{
  "model": "spectrogram enhancement model",
  "dataset": "synthesised sound scenes: up to three everyday sounds over a background",
  "train_examples": 26041,
  "gain_aug_db": 10,
  "n_mels": 64,
  "hop_length": 160,
  "input": "log_mel",
  "win_length": 400,
  "task": "enhancement",
  "loss": "mse",
  "arch": "unet",
  "norm": "groupnorm",
  "hidden_act": "mish",
  "weight_standardization": false,
  "pixel_unshuffle": 2,
  "widths": [64, 128, 256, 256],
  "blocks_per_level": 1,
  "block": "plain",
  "attention": false,
  "upsampling": "pixel_shuffle",
  "init": "torch_default",
  "optimizer": "soap",
  "beta2": 0.99,
  "learning_rate": 0.0018,
  "beta1": 0.95,
  "shampoo_beta": 0.99,
  "eps": 1e-08,
  "precondition_frequency": 10,
  "max_precond_dim": 1536,
  "merge_dims": false,
  "one_sided": false,
  "adamw_lr_other_params": 0.002,
  "max_steps": 7400,
  "batch_size": 256,
  "epochs": 72.7,
  "lr_schedule": "cosine",
  "final_lr_fraction": 0.05,
  "warmup_steps": 140,
  "weight_decay": 0.0,
  "adamw_weight_decay_other_params": 0
}
Rows from block 4, named by matrix and row number. Each number is 50 + 12 x the weight over its row's rms, rounded and kept within 0 to 99. All counts start at 0. After the name is the row's rms in percent of the matrix's.
# conv: 3x3 conv (model.mid.1.conv.weight, 256x256x3x3), inputs 0-12, a 3x3 kernel for each
conv.11 095:28 40 43 51 59 52 45 37 78 60 61 46 28 24 58 48 61 44 50 69 41 57 52 40 50 53 43 50 71 40 23 53 50 63 53 49 61 66 47 64 78 65 61 56 57 52 53 53 44 55 69 45 61 52 64 45 08 55 63 37 54 34 36 32 53 60 46 48 23 30 48 43 52 54 63 43 57 57 55 56 57 56 39 49 54 36 58 45 39 46 74 47 52 32 53 55 58 44 43 44 60 46 51 29 53 50 55 72 48 60 45 59 55 69 64 43 68
conv.12 109:39 17 28 38 32 64 34 74 52 39 47 53 60 44 54 54 54 61 49 64 53 50 45 35 41 29 57 67 36 42 53 59 42 41 68 60 67 43 30 46 37 27 46 54 50 56 79 75 67 51 59 49 35 60 50 57 59 70 71 27 50 69 64 42 49 50 35 46 73 25 44 50 55 31 53 59 52 52 54 54 73 55 43 53 77 52 48 62 61 60 25 41 55 48 36 62 55 55 51 60 58 67 58 42 47 59 81 48 75 52 40 55 66 52 44 65 60
conv.13 087:61 72 51 71 58 51 48 51 65 56 28 40 56 59 56 49 49 48 47 45 60 53 51 45 55 53 57 46 38 58 31 55 50 46 49 43 59 54 60 54 60 62 53 53 40 45 58 69 41 24 44 64 58 40 51 58 40 60 49 49 27 38 45 49 39 47 60 31 43 54 58 38 47 36 42 35 46 74 39 60 57 51 54 42 41 48 70 58 56 52 57 53 48 55 59 58 45 65 49 46 24 63 47 80 39 52 44 71 35 36 61 47 66 38 47 35 62
conv.14 118:42 77 59 64 50 55 61 44 70 51 42 41 38 60 74 71 52 51 70 55 38 52 52 39 35 64 35 37 62 38 46 35 53 55 59 52 58 51 30 21 42 59 58 53 51 48 48 54 46 27 70 63 48 38 53 40 50 46 49 32 68 53 49 69 59 51 41 61 65 43 38 44 58 40 58 43 44 36 47 53 47 52 53 48 36 50 36 38 49 60 53 29 48 35 35 66 49 48 53 65 70 46 52 64 52 35 42 33 63 60 38 44 55 70 62 71 53
conv.15 093:38 57 53 55 57 73 30 46 45 67 46 51 64 67 56 43 40 54 48 48 57 53 53 29 27 26 51 50 48 61 73 67 59 62 44 63 42 40 58 40 50 41 58 60 48 53 53 61 65 64 69 46 59 35 62 56 41 54 60 64 44 69 49 73 66 43 66 80 66 21 32 43 35 55 54 54 40 48 53 65 71 22 45 54 58 34 50 44 52 49 52 72 37 53 54 36 55 60 78 48 34 34 50 61 61 19 37 50 45 50 50 40 57 48 38 71 62
conv.16 087:55 51 76 51 64 42 46 61 51 28 39 57 55 45 21 65 55 57 42 60 49 48 55 60 39 52 40 53 52 39 49 48 37 60 60 44 58 60 64 65 55 44 58 60 68 42 45 44 54 63 36 35 49 61 56 58 50 60 47 58 50 60 42 71 62 58 52 72 64 38 47 51 56 44 41 66 53 67 29 33 42 45 63 57 64 72 44 67 60 57 49 59 29 54 42 51 48 68 39 69 42 57 75 87 67 62 41 32 20 66 52 49 46 38 43 42 17
conv.17 086:66 48 59 45 26 59 73 69 37 39 24 50 36 41 45 55 45 64 50 64 53 56 56 37 57 48 61 52 39 62 42 49 65 32 57 57 82 55 41 43 61 34 62 54 63 33 48 64 44 48 46 53 31 69 43 54 48 54 48 49 61 39 66 25 50 36 42 58 56 34 31 62 63 79 68 33 56 38 41 44 42 58 39 48 53 70 73 53 65 58 44 35 71 27 57 48 48 55 42 35 58 41 47 30 47 39 57 58 56 32 29 48 64 62 45 48 49
conv.18 116:51 48 28 44 43 32 53 24 65 61 61 66 62 46 71 53 63 52 69 36 39 49 50 27 35 54 53 54 45 72 36 64 54 41 39 28 36 73 74 44 53 50 68 44 41 46 44 61 37 69 46 49 47 36 36 61 58 69 70 59 45 51 36 55 31 61 41 41 58 23 28 72 40 45 31 63 31 59 69 48 62 53 67 63 59 39 69 58 50 55 45 44 55 63 77 53 57 38 53 52 56 22 69 54 32 52 42 59 51 56 48 54 41 64 59 57 42
conv.19 095:31 61 49 43 55 50 62 38 65 61 46 28 43 55 41 24 29 28 30 54 50 68 55 63 23 51 52 73 63 53 43 48 58 48 45 68 45 45 38 44 71 53 55 50 41 59 55 54 39 37 62 45 51 46 57 48 54 32 52 56 55 49 71 60 50 55 60 31 37 45 61 27 46 42 48 34 47 44 53 61 50 52 58 75 37 38 61 56 51 51 36 57 46 36 63 35 48 59 59 29 55 44 56 30 55 64 58 57 76 57 45 46 46 52 54 47 62
conv.20 088:45 43 37 54 56 57 44 41 84 26 56 67 63 63 59 49 59 56 51 58 36 70 44 48 44 59 63 54 67 32 23 41 52 53 68 69 57 76 39 36 56 48 52 47 72 39 56 24 32 46 61 59 62 61 57 42 39 50 59 64 56 43 61 41 32 45 33 59 46 32 48 43 38 51 47 52 51 44 56 43 55 68 56 50 67 67 66 61 67 39 54 58 63 48 52 63 46 44 55 68 56 57 36 43 55 55 61 45 64 68 49 35 22 64 42 41 45
conv.21 135:57 33 65 29 58 37 39 61 47 49 51 66 53 47 58 50 65 65 70 53 50 41 46 47 50 31 52 55 34 40 57 65 60 52 71 49 54 52 53 57 53 61 42 34 28 46 45 52 52 40 29 49 51 64 40 62 71 54 60 49 50 59 57 37 29 55 47 49 28 59 36 74 74 59 48 34 36 51 46 51 57 38 47 59 64 61 52 51 66 26 40 50 56 70 54 56 41 58 54 43 37 45 64 47 55 34 52 57 45 38 44 40 54 49 63 41 56
conv.22 110:47 30 51 90 63 74 47 68 37 49 37 37 57 46 48 78 49 48 38 62 52 59 50 52 64 52 51 40 57 28 59 55 61 51 48 48 42 46 67 57 61 43 56 39 60 48 44 41 60 77 62 66 63 64 47 60 52 58 64 33 58 49 52 43 33 40 25 50 23 50 47 67 41 45 41 48 60 68 75 66 61 59 60 43 46 42 45 43 22 39 54 39 28 38 46 69 40 69 55 55 49 47 36 47 41 54 31 41 60 34 40 51 59 49 46 54 48
conv.23 087:41 53 27 53 40 68 35 64 70 55 43 39 54 38 55 64 65 81 66 66 50 36 49 62 44 52 70 62 40 38 50 64 41 41 61 47 48 61 62 76 40 65 49 51 35 83 35 41 70 25 61 55 52 52 21 42 69 51 52 55 29 47 52 55 44 48 39 59 59 52 50 53 85 77 49 31 59 59 66 48 52 42 48 36 56 51 61 62 83 61 58 61 54 64 81 52 47 61 61 52 68 64 39 46 62 55 53 52 67 54 45 69 52 57 53 57 61
conv.24 109:35 31 33 60 57 54 45 51 79 63 65 61 45 43 52 56 45 48 27 43 43 61 35 61 56 43 42 28 55 31 64 40 62 38 70 66 50 35 43 46 43 79 29 51 37 49 78 67 43 41 53 37 30 53 54 58 55 53 71 62 62 63 64 52 50 37 80 51 40 16 55 58 53 28 65 36 52 51 41 49 58 28 25 23 52 57 39 33 49 62 58 39 12 28 39 62 63 57 59 51 71 46 38 64 50 70 47 36 50 58 65 68 36 30 59 44 55
conv.25 108:47 63 57 20 21 47 50 48 68 38 56 65 53 44 37 45 45 57 58 50 56 34 45 38 23 52 51 44 37 54 62 50 45 36 47 49 27 40 58 48 56 38 41 60 67 54 25 63 49 48 53 36 49 62 37 52 51 51 55 75 38 57 61 23 65 62 53 42 20 71 49 42 48 64 33 47 53 37 31 50 49 44 60 56 37 51 62 61 39 60 34 50 74 62 52 24 40 42 69 67 62 44 48 61 57 48 38 57 36 35 61 39 55 65 56 46 54
conv.26 116:55 29 73 56 49 50 25 88 48 49 53 47 62 38 49 27 49 45 25 60 52 51 61 54 56 55 47 42 38 43 40 50 56 19 48 49 50 54 44 49 51 53 49 38 50 38 45 65 53 48 41 36 68 55 32 46 28 38 52 64 56 40 58 51 58 48 63 35 48 49 37 57 35 36 31 57 59 43 48 45 79 59 69 53 63 44 50 41 52 41 75 32 55 28 36 62 56 30 29 58 51 38 55 68 61 38 40 54 58 41 60 63 54 56 42 39 40
conv.27 097:36 73 56 77 70 68 56 47 57 43 61 40 41 47 60 57 36 32 48 52 57 55 45 33 58 44 40 55 82 61 35 57 54 52 58 51 64 55 61 58 42 66 52 56 61 37 53 52 32 46 34 34 71 50 51 45 42 48 57 57 59 41 51 42 60 60 30 39 44 54 41 56 40 59 56 38 39 59 24 49 62 49 67 60 65 45 48 50 31 56 42 54 27 38 24 56 40 56 37 54 57 66 65 46 50 55 66 47 56 31 58 37 54 54 58 54 26
conv.28 091:23 27 52 50 52 53 61 38 48 50 42 62 36 37 46 41 58 47 52 64 60 41 32 35 52 58 54 65 56 38 41 46 42 39 72 36 65 60 54 59 33 46 58 35 36 42 46 38 48 55 49 45 45 73 51 64 40 48 42 58 40 42 47 43 28 53 54 70 54 76 71 61 45 43 53 34 53 65 37 38 44 76 45 49 57 47 32 57 44 50 57 37 53 57 62 45 54 64 31 53 53 30 51 36 48 40 39 35 52 38 54 57 41 55 39 48 49
conv.29 094:52 54 90 35 68 55 84 49 72 48 45 66 37 53 41 38 43 42 66 50 62 43 56 48 44 56 59 56 36 46 59 63 61 60 53 71 67 46 49 51 56 24 45 43 50 29 41 56 52 44 74 60 54 61 52 60 48 54 47 51 48 39 47 40 57 40 43 50 60 60 46 42 50 57 51 62 33 64 59 51 42 44 33 48 46 62 52 51 54 35 54 44 58 42 51 55 53 45 44 29 49 29 62 63 41 44 64 62 32 36 30 48 36 53 56 45 46
conv.30 101:37 53 62 57 52 40 46 67 43 47 45 32 42 39 58 42 31 54 33 62 34 52 80 49 67 59 58 74 65 41 39 62 53 28 45 73 60 67 57 32 58 50 55 55 46 52 50 42 27 34 56 33 44 46 40 59 66 46 27 56 40 39 55 46 47 59 38 36 50 49 67 39 47 52 67 52 39 45 62 52 58 30 52 28 54 24 27 29 65 39 49 65 43 42 52 33 35 42 40 52 80 66 53 37 24 56 30 20 42 47 54 69 56 48 66 58 35
conv.31 102:36 43 38 24 37 64 30 53 56 33 33 26 47 50 27 77 53 64 57 61 52 48 43 57 58 52 64 48 51 46 49 22 37 54 48 43 49 58 49 47 47 61 59 44 45 57 53 42 41 28 37 24 41 48 22 57 52 70 43 85 62 56 48 43 31 25 59 43 46 27 64 46 50 42 41 40 42 58 49 57 43 62 70 57 41 38 41 39 47 51 60 54 46 44 28 39 48 40 34 71 46 48 65 47 50 34 55 48 33 42 57 56 40 44 47 31 47
conv.32 087:59 58 53 42 37 44 45 74 44 68 50 62 43 48 24 38 35 67 36 50 38 58 24 56 60 73 48 44 48 62 45 34 60 37 67 37 36 33 45 60 59 50 60 43 46 39 52 54 55 38 60 47 43 66 61 31 68 38 40 45 65 63 59 61 40 50 39 60 54 50 59 57 47 50 45 62 63 64 45 77 78 31 54 38 60 68 41 57 50 42 43 60 39 49 46 42 55 67 51 21 43 47 42 47 52 54 37 28 45 69 47 58 47 73 39 53 59
conv.33 100:54 32 41 47 59 38 64 60 45 40 26 40 55 76 44 44 25 39 59 68 56 44 59 52 51 48 76 64 45 46 46 51 59 49 43 65 45 68 48 26 54 56 62 50 39 29 51 55 61 39 46 41 70 53 59 61 46 44 59 46 44 57 45 44 35 48 62 76 59 24 35 70 50 39 36 54 59 60 65 61 42 48 40 36 37 21 60 41 60 56 65 42 40 50 58 55 56 58 46 45 49 60 60 46 28 48 63 66 53 58 32 55 54 34 43 44 53
conv.34 120:55 57 37 75 60 68 56 58 52 38 32 54 36 52 55 55 35 55 63 39 35 49 50 33 62 48 37 40 42 40 53 59 66 64 40 56 33 41 52 41 37 39 59 51 68 48 34 51 33 37 44 52 49 61 44 64 68 47 28 42 67 67 35 37 65 66 61 43 41 58 43 51 70 65 45 61 48 43 38 81 74 49 40 49 46 30 60 49 51 67 49 39 62 49 46 23 56 49 35 63 65 55 52 42 48 58 58 50 41 24 26 61 59 35 36 38 33
conv.35 109:43 49 46 62 47 29 59 46 56 51 34 23 77 60 55 35 53 46 53 47 35 70 46 55 42 60 41 42 56 48 51 51 45 29 36 38 38 59 57 61 59 61 41 31 47 48 47 47 31 31 53 39 62 74 52 29 56 45 40 27 56 32 46 28 58 54 49 43 41 14 55 37 38 37 24 21 63 35 46 22 53 76 69 62 39 65 42 56 59 38 34 46 62 18 47 56 65 68 50 61 55 50 56 61 70 36 36 36 45 45 61 30 29 44 33 65 54
conv.36 084:42 67 49 52 57 59 81 45 60 48 38 48 68 78 52 19 39 59 57 50 34 53 43 54 65 55 48 47 32 38 54 80 72 50 39 45 36 27 45 52 51 35 62 47 49 57 66 56 44 40 32 35 54 51 70 58 66 52 42 55 33 50 42 25 55 65 48 58 32 46 51 39 59 40 42 46 56 70 49 69 42 67 67 64 29 32 46 47 38 43 62 52 62 55 63 50 63 37 56 47 41 35 62 48 41 48 46 34 52 52 30 87 47 45 40 27 29
conv.37 089:72 52 45 48 34 47 19 62 50 43 54 51 51 50 46 36 26 37 73 58 51 57 46 51 73 67 65 68 60 41 46 38 40 48 52 58 60 50 55 44 37 44 58 56 41 37 23 67 33 63 33 67 60 74 27 49 53 56 49 71 58 39 56 39 70 58 48 51 50 25 80 34 58 47 65 69 54 44 33 49 45 80 68 38 33 48 22 38 43 62 33 43 49 43 55 64 56 41 52 66 69 42 42 46 35 61 51 52 28 55 53 73 58 63 63 44 61
conv.38 092:36 67 59 63 58 46 45 42 58 58 59 24 53 54 56 49 45 37 71 53 49 43 54 21 51 49 43 52 43 55 42 46 41 56 52 68 35 47 55 45 27 49 55 73 79 66 33 57 56 63 41 62 54 63 36 25 56 72 64 43 57 37 72 74 75 34 66 31 43 48 51 50 50 38 61 32 43 53 36 39 56 48 50 60 57 58 79 60 71 47 66 55 57 56 57 59 62 55 44 42 58 62 22 44 49 63 65 66 44 48 73 41 52 31 45 54 26
conv.39 120:43 44 32 68 51 51 44 38 43 58 52 43 52 52 33 45 56 66 51 48 44 47 54 53 44 45 52 45 55 47 77 56 52 51 62 39 58 67 58 46 49 42 61 32 54 94 70 55 54 52 65 25 33 39 44 45 50 28 49 79 49 63 60 57 58 31 57 74 30 39 52 76 57 65 55 64 35 50 65 55 45 56 45 45 49 67 48 54 63 62 79 41 47 60 59 34 45 69 64 45 32 37 44 60 55 45 55 50 41 59 42 59 46 58 50 40 83
conv.40 099:37 57 43 65 71 68 68 65 70 71 53 57 55 40 30 53 48 50 55 58 45 46 42 22 32 50 38 41 37 36 39 21 51 48 65 59 43 60 51 56 52 32 48 43 39 58 50 53 40 27 32 48 48 44 72 53 59 41 39 50 31 43 55 26 50 22 77 78 66 31 53 60 45 54 45 65 45 36 54 47 47 30 45 32 44 54 48 68 65 69 41 43 51 58 60 57 47 38 44 37 45 55 52 61 47 56 66 58 48 57 44 41 49 59 63 37 29
conv.41 100:56 46 45 51 60 55 55 57 47 33 48 56 56 71 35 55 46 34 47 43 51 57 45 60 41 63 54 45 41 52 55 50 32 70 45 45 72 45 58 40 43 55 59 63 44 73 57 37 50 53 39 27 29 59 44 60 52 53 51 48 51 42 29 47 54 30 45 51 59 41 53 38 41 65 36 48 41 46 32 51 57 53 49 60 64 48 56 29 22 30 43 63 43 29 25 44 56 47 63 62 42 48 71 43 53 54 53 53 46 47 42 26 66 57 34 50 59
conv.42 101:53 52 46 47 68 42 43 38 45 47 38 61 44 58 53 37 34 57 42 38 60 65 41 57 51 52 42 70 36 42 62 72 83 60 63 69 41 51 49 63 53 36 60 52 74 38 31 50 49 24 59 48 58 53 40 58 53 55 42 52 50 44 49 13 10 52 81 30 67 31 67 52 47 69 67 60 65 45 37 54 59 39 39 41 73 72 58 53 49 59 51 46 55 51 30 57 30 63 60 40 36 59 74 70 60 55 50 50 50 42 36 60 54 37 25 42 53
conv.43 124:77 48 51 49 44 65 74 53 65 59 53 64 74 45 39 49 61 63 36 40 54 46 64 40 53 35 57 42 37 55 35 49 83 60 36 58 50 65 51 39 51 59 45 42 41 59 82 50 53 48 49 51 52 53 61 60 55 49 41 68 74 39 41 36 51 34 36 54 39 45 68 40 67 59 64 35 46 39 41 43 48 40 54 36 61 51 39 52 51 54 42 25 55 36 52 36 47 51 61 55 53 63 57 26 56 38 41 49 60 44 46 36 55 44 50 56 71
conv.44 122:63 50 27 87 73 52 29 65 70 50 46 22 45 53 49 44 58 37 49 55 45 59 55 59 77 44 19 51 48 43 62 64 53 34 47 64 48 42 43 41 46 58 35 40 45 27 58 58 49 47 58 64 38 19 64 60 45 62 48 41 41 22 49 36 63 68 45 33 44 46 59 49 66 51 33 46 57 54 47 22 43 38 36 35 54 60 74 49 50 60 54 71 50 54 41 43 27 60 57 64 63 50 29 40 23 62 57 45 47 49 60 55 57 44 54 60 50
conv.45 090:59 56 55 39 43 40 13 36 45 66 56 48 51 66 75 52 50 59 54 37 41 43 59 57 43 34 40 40 50 46 65 45 46 43 37 55 44 53 48 67 63 71 50 68 57 50 39 58 30 36 55 66 55 79 52 58 47 35 34 35 40 37 54 92 41 58 72 64 66 37 48 57 57 53 53 48 24 76 57 48 60 45 62 53 50 51 54 48 38 52 68 41 56 64 49 51 48 42 57 49 57 50 26 47 53 37 47 30 47 48 50 31 57 59 60 72 55
conv.46 084:48 68 80 46 79 67 21 30 36 57 49 65 47 55 54 43 48 40 73 41 53 50 73 61 92 69 22 32 45 55 21 29 29 56 45 56 57 54 37 52 55 33 73 67 57 54 60 40 70 73 40 52 28 48 48 49 52 61 46 61 44 49 46 53 52 59 37 47 58 56 62 51 64 41 35 49 48 57 50 58 43 44 61 57 47 55 49 63 56 56 49 62 37 56 45 44 56 53 46 36 41 54 55 50 26 44 79 64 49 61 52 56 41 50 39 37 38
conv.47 099:45 72 44 32 38 37 41 43 59 61 52 85 53 79 44 53 59 54 66 45 50 59 42 40 61 46 37 41 48 53 38 70 32 55 39 32 25 28 25 45 47 42 49 44 46 29 35 66 42 47 39 40 47 65 47 47 67 41 48 44 50 53 62 45 62 44 49 46 47 44 57 56 49 56 52 61 48 30 62 60 53 61 57 47 44 62 56 51 32 54 43 37 36 55 64 66 57 27 51 59 52 49 59 46 32 53 59 63 41 42 51 63 68 55 54 63 41
conv.48 094:42 62 37 46 58 49 55 62 50 51 53 44 45 52 44 22 41 57 53 48 55 57 47 54 27 37 47 54 50 47 50 47 48 46 55 50 33 33 33 35 62 51 71 49 53 61 70 51 43 33 30 47 66 34 59 59 43 48 56 51 63 36 44 48 43 65 46 47 63 42 61 44 38 29 59 69 58 67 47 53 71 47 52 42 68 44 35 35 32 72 28 48 49 65 49 52 55 61 42 49 61 59 61 67 73 55 47 32 78 63 60 38 32 30 38 71 40
conv.49 106:41 76 44 32 53 45 52 42 57 53 36 42 22 49 59 20 34 47 51 31 58 35 54 51 51 29 30 66 72 76 58 52 49 46 56 51 35 54 31 64 59 69 37 39 34 41 66 36 66 31 55 45 56 54 60 52 43 38 43 52 50 43 50 53 72 44 51 42 49 38 52 39 52 66 49 46 46 51 47 50 55 55 61 67 36 53 52 69 52 39 42 57 66 46 41 37 60 34 62 41 55 50 69 47 52 33 53 64 42 63 55 71 83 64 42 36 50
conv.50 087:45 55 54 38 58 62 47 46 61 65 40 21 53 56 61 56 43 62 64 42 58 49 50 36 25 56 44 42 69 44 53 16 68 30 48 24 58 53 53 65 56 54 39 43 54 63 48 69 52 41 59 56 55 62 46 35 43 46 60 41 76 46 60 49 53 66 49 57 47 57 38 43 32 47 55 60 53 50 51 35 43 35 63 48 57 45 00 31 62 39 48 50 45 47 61 53 69 44 59 68 49 48 45 44 47 43 50 47 33 42 60 29 53 18 33 58 35
conv.51 088:40 43 74 32 50 50 35 48 43 54 50 39 31 39 51 61 70 37 42 42 55 51 45 56 48 60 86 39 29 60 58 45 46 41 73 59 52 60 40 37 42 40 54 69 66 40 51 51 59 32 42 41 33 36 50 49 51 48 44 54 52 61 56 51 62 75 40 37 49 61 58 51 52 50 46 40 46 46 48 50 45 35 49 72 52 41 45 74 36 58 41 49 54 57 52 47 29 70 56 61 57 38 51 67 50 40 37 33 64 41 55 40 48 57 30 51 47
conv.52 119:39 45 62 46 30 54 37 22 62 59 47 38 49 38 52 44 46 46 48 37 53 73 76 55 33 45 38 64 59 43 49 55 68 49 35 66 50 61 57 55 42 38 50 51 42 66 55 51 48 43 52 44 46 49 47 28 45 48 45 66 19 50 48 55 26 36 54 66 36 29 33 56 59 27 52 51 32 36 63 48 47 81 58 67 40 58 41 53 60 54 61 33 70 48 61 47 50 35 44 72 62 51 50 22 60 55 70 36 59 57 52 51 31 39 46 54 67
conv.53 115:42 34 78 59 55 16 55 61 17 56 51 45 58 44 39 47 50 45 56 40 45 69 44 68 50 45 45 56 63 73 46 64 53 48 36 55 53 44 51 21 62 58 40 47 58 49 37 74 72 45 56 61 43 40 48 63 47 49 50 51 42 35 50 52 24 46 53 57 37 52 58 51 36 52 49 37 40 29 43 64 41 64 50 66 35 51 48 46 33 58 53 36 30 33 73 56 34 52 60 34 55 43 57 65 73 59 66 30 46 40 33 25 57 40 48 62 60
conv.54 109:55 61 51 41 61 37 44 46 46 34 50 40 52 45 67 52 58 55 66 45 30 46 70 45 49 73 54 38 54 44 43 44 62 59 55 60 53 57 48 43 26 41 40 36 40 31 41 54 70 61 53 64 56 49 52 56 46 63 41 52 31 45 48 64 59 71 75 65 29 57 26 35 39 55 53 50 54 58 46 59 46 55 51 38 28 49 61 70 71 40 49 34 50 50 38 44 53 71 65 24 48 53 69 44 36 38 41 62 51 34 56 44 64 45 53 37 55
conv.55 098:49 54 93 45 56 71 54 49 30 69 72 49 64 60 58 40 73 68 37 53 42 39 51 42 47 57 59 48 51 64 43 62 52 48 43 54 34 39 58 34 37 57 85 46 46 60 52 76 43 56 45 56 64 46 42 54 43 53 69 39 47 36 46 38 59 52 39 44 46 67 51 49 14 24 40 37 58 49 63 43 65 48 48 58 41 54 50 50 67 51 60 47 54 22 31 31 57 39 41 21 61 56 51 55 41 55 39 52 37 39 47 32 48 56 62 39 76
conv.56 083:44 49 63 58 54 62 46 51 52 49 35 56 54 54 51 54 67 47 37 36 52 35 47 65 58 65 53 77 32 27 26 34 34 34 31 57 51 58 78 45 56 50 47 38 39 48 51 30 51 68 64 72 56 42 41 53 67 42 27 40 61 56 49 37 49 41 55 46 51 46 53 47 75 48 59 52 33 64 53 48 31 52 46 68 43 47 55 54 43 36 48 72 53 56 68 50 52 54 53 56 39 49 67 44 63 44 39 64 40 61 49 48 28 51 49 30 46
conv.57 100:56 56 44 53 58 46 58 65 67 35 43 59 74 61 58 46 66 50 44 53 54 57 56 49 36 38 57 40 13 70 45 47 65 49 43 63 60 53 55 48 34 48 58 29 30 47 67 60 29 43 55 61 47 54 59 51 60 34 42 63 55 47 60 49 24 24 59 23 64 49 42 42 45 46 41 46 45 69 60 49 43 54 52 46 48 37 69 78 47 57 59 59 62 62 51 35 60 52 41 60 58 41 42 66 64 75 66 64 62 27 29 49 41 41 45 49 43
conv.58 118:34 35 55 41 42 58 74 59 56 57 72 71 40 54 45 51 52 46 49 25 64 34 44 37 54 37 68 54 55 70 35 39 74 42 55 46 44 71 52 47 46 34 53 46 49 50 58 34 66 58 59 58 46 58 41 44 48 38 39 29 61 65 45 39 42 42 51 55 37 34 33 45 30 49 50 45 45 73 60 46 55 40 64 46 54 64 77 47 46 61 48 71 56 46 52 53 70 77 48 47 68 59 66 46 48 46 32 68 40 53 63 71 59 51 64 64 55
conv.59 088:43 47 58 48 70 61 74 33 33 52 64 65 45 57 61 31 55 36 55 63 49 62 55 45 51 49 64 67 56 58 52 31 50 22 67 57 56 70 54 57 70 51 62 39 24 72 75 60 44 60 54 82 55 19 55 56 28 37 36 38 37 25 65 45 47 54 48 61 53 64 72 62 44 48 59 55 69 41 65 76 61 58 76 69 33 56 61 62 56 57 51 44 42 43 48 50 40 63 54 50 38 44 52 32 42 45 55 39 50 50 41 58 49 30 58 73 74
conv.60 103:72 51 38 51 74 70 31 60 61 50 43 48 43 61 63 67 58 66 49 65 40 75 52 45 37 38 50 43 45 47 54 51 72 37 55 42 60 64 48 60 63 52 44 50 46 61 48 44 59 44 67 43 52 60 55 62 66 46 52 57 28 52 57 37 44 49 25 45 59 51 47 61 45 60 59 27 71 54 68 61 62 45 70 26 41 41 47 40 44 43 43 29 61 41 51 66 61 54 60 63 45 60 57 18 28 58 48 52 56 46 31 61 60 72 43 44 23
conv.61 108:37 55 50 69 53 32 53 49 46 50 64 62 31 46 72 52 59 62 48 55 26 40 53 52 43 55 41 52 72 58 49 52 49 48 51 70 47 56 44 46 55 73 44 51 43 47 41 51 27 34 47 45 49 45 36 53 53 50 54 52 32 37 69 55 45 49 19 51 65 42 35 26 57 40 36 39 41 55 44 32 65 34 59 43 59 49 40 40 55 52 51 43 58 29 44 49 40 42 63 62 59 72 48 58 21 38 45 38 66 59 46 40 48 69 60 62 52
conv.62 095:43 55 46 51 77 49 43 29 46 48 44 63 46 41 57 55 74 65 57 44 56 50 54 62 83 48 53 32 50 46 55 31 56 21 65 57 31 54 24 70 41 55 44 60 77 45 45 26 28 59 34 38 33 43 32 40 46 55 48 43 27 65 68 42 47 23 76 46 66 74 79 51 50 38 49 48 55 45 52 55 37 42 31 55 36 49 46 40 65 30 50 56 51 38 54 53 27 31 60 45 44 54 45 54 44 24 56 53 43 50 58 61 49 47 45 51 50
conv.63 082:50 31 35 71 50 58 42 42 50 52 57 44 40 40 44 30 29 42 36 50 51 45 54 58 34 39 52 35 52 45 37 61 34 67 44 38 49 39 53 43 39 63 65 39 69 52 58 79 26 37 59 65 57 56 49 46 54 44 56 46 56 53 40 61 62 50 56 71 50 65 58 47 54 33 48 48 51 39 62 56 54 48 69 47 46 49 76 43 28 32 41 59 61 61 49 52 45 61 42 63 57 38 56 51 58 45 44 58 57 55 47 59 28 57 60 54 53
conv.64 108:53 54 50 62 47 63 64 61 51 37 25 56 38 40 58 43 49 60 74 68 62 69 42 46 44 54 59 44 54 40 51 35 59 52 42 37 49 59 34 55 28 38 49 72 39 60 46 62 55 56 96 55 54 51 63 59 63 69 53 52 45 61 46 57 54 21 46 70 62 44 49 66 52 43 74 39 59 47 53 53 41 61 55 82 37 65 37 51 40 53 32 40 68 39 28 59 38 43 45 40 52 47 56 42 56 41 55 50 67 29 38 39 60 56 59 46 48
conv.65 086:78 51 57 49 44 58 50 46 40 58 41 54 66 53 45 65 71 67 57 49 52 36 42 51 56 58 50 53 42 48 26 47 46 67 68 60 41 38 52 38 51 66 56 56 55 75 55 61 40 36 60 56 54 30 52 41 38 43 40 33 45 62 48 40 33 59 66 59 50 24 53 32 44 44 29 50 58 24 57 53 57 71 70 57 47 47 48 66 61 42 32 43 75 55 83 48 60 51 70 48 39 48 59 39 62 49 56 52 35 43 61 48 59 35 65 49 50
conv.66 089:43 44 30 60 50 67 73 69 56 37 67 69 31 38 36 56 47 54 70 45 32 53 53 47 43 42 43 70 57 48 50 52 27 57 50 63 48 51 31 51 33 44 36 39 52 36 44 67 24 50 78 74 73 39 60 47 59 43 54 77 65 54 49 44 58 37 44 34 48 41 44 56 37 61 33 52 53 42 29 37 64 42 55 44 68 46 54 35 43 35 56 58 63 65 49 38 49 46 64 57 81 63 44 41 50 70 43 60 46 63 80 56 56 42 34 18 40
conv.67 126:41 53 65 29 31 43 49 69 43 56 54 60 53 38 54 55 44 52 42 79 48 40 52 37 72 43 50 35 43 53 84 49 75 40 58 68 53 70 31 54 77 54 52 64 36 50 52 61 69 67 59 44 67 53 64 45 48 54 64 71 49 56 53 37 24 50 46 38 52 53 48 38 34 61 37 50 57 69 59 59 51 33 28 59 39 46 44 40 40 58 47 67 55 56 54 57 58 43 66 44 28 63 64 84 73 42 32 53 38 53 48 55 54 38 54 56 59
conv.68 110:63 55 52 24 35 47 85 56 15 61 39 55 26 38 38 60 46 48 50 55 43 59 39 47 72 55 42 44 54 35 84 81 39 51 73 49 58 48 49 56 59 50 59 39 39 43 45 57 39 59 53 52 49 52 47 59 18 48 48 47 55 46 48 51 28 53 20 21 50 36 56 12 53 39 65 53 40 66 48 47 59 50 57 54 37 32 61 38 51 56 43 30 39 69 31 38 43 63 61 40 71 56 62 73 52 47 47 50 50 51 50 38 39 59 33 39 55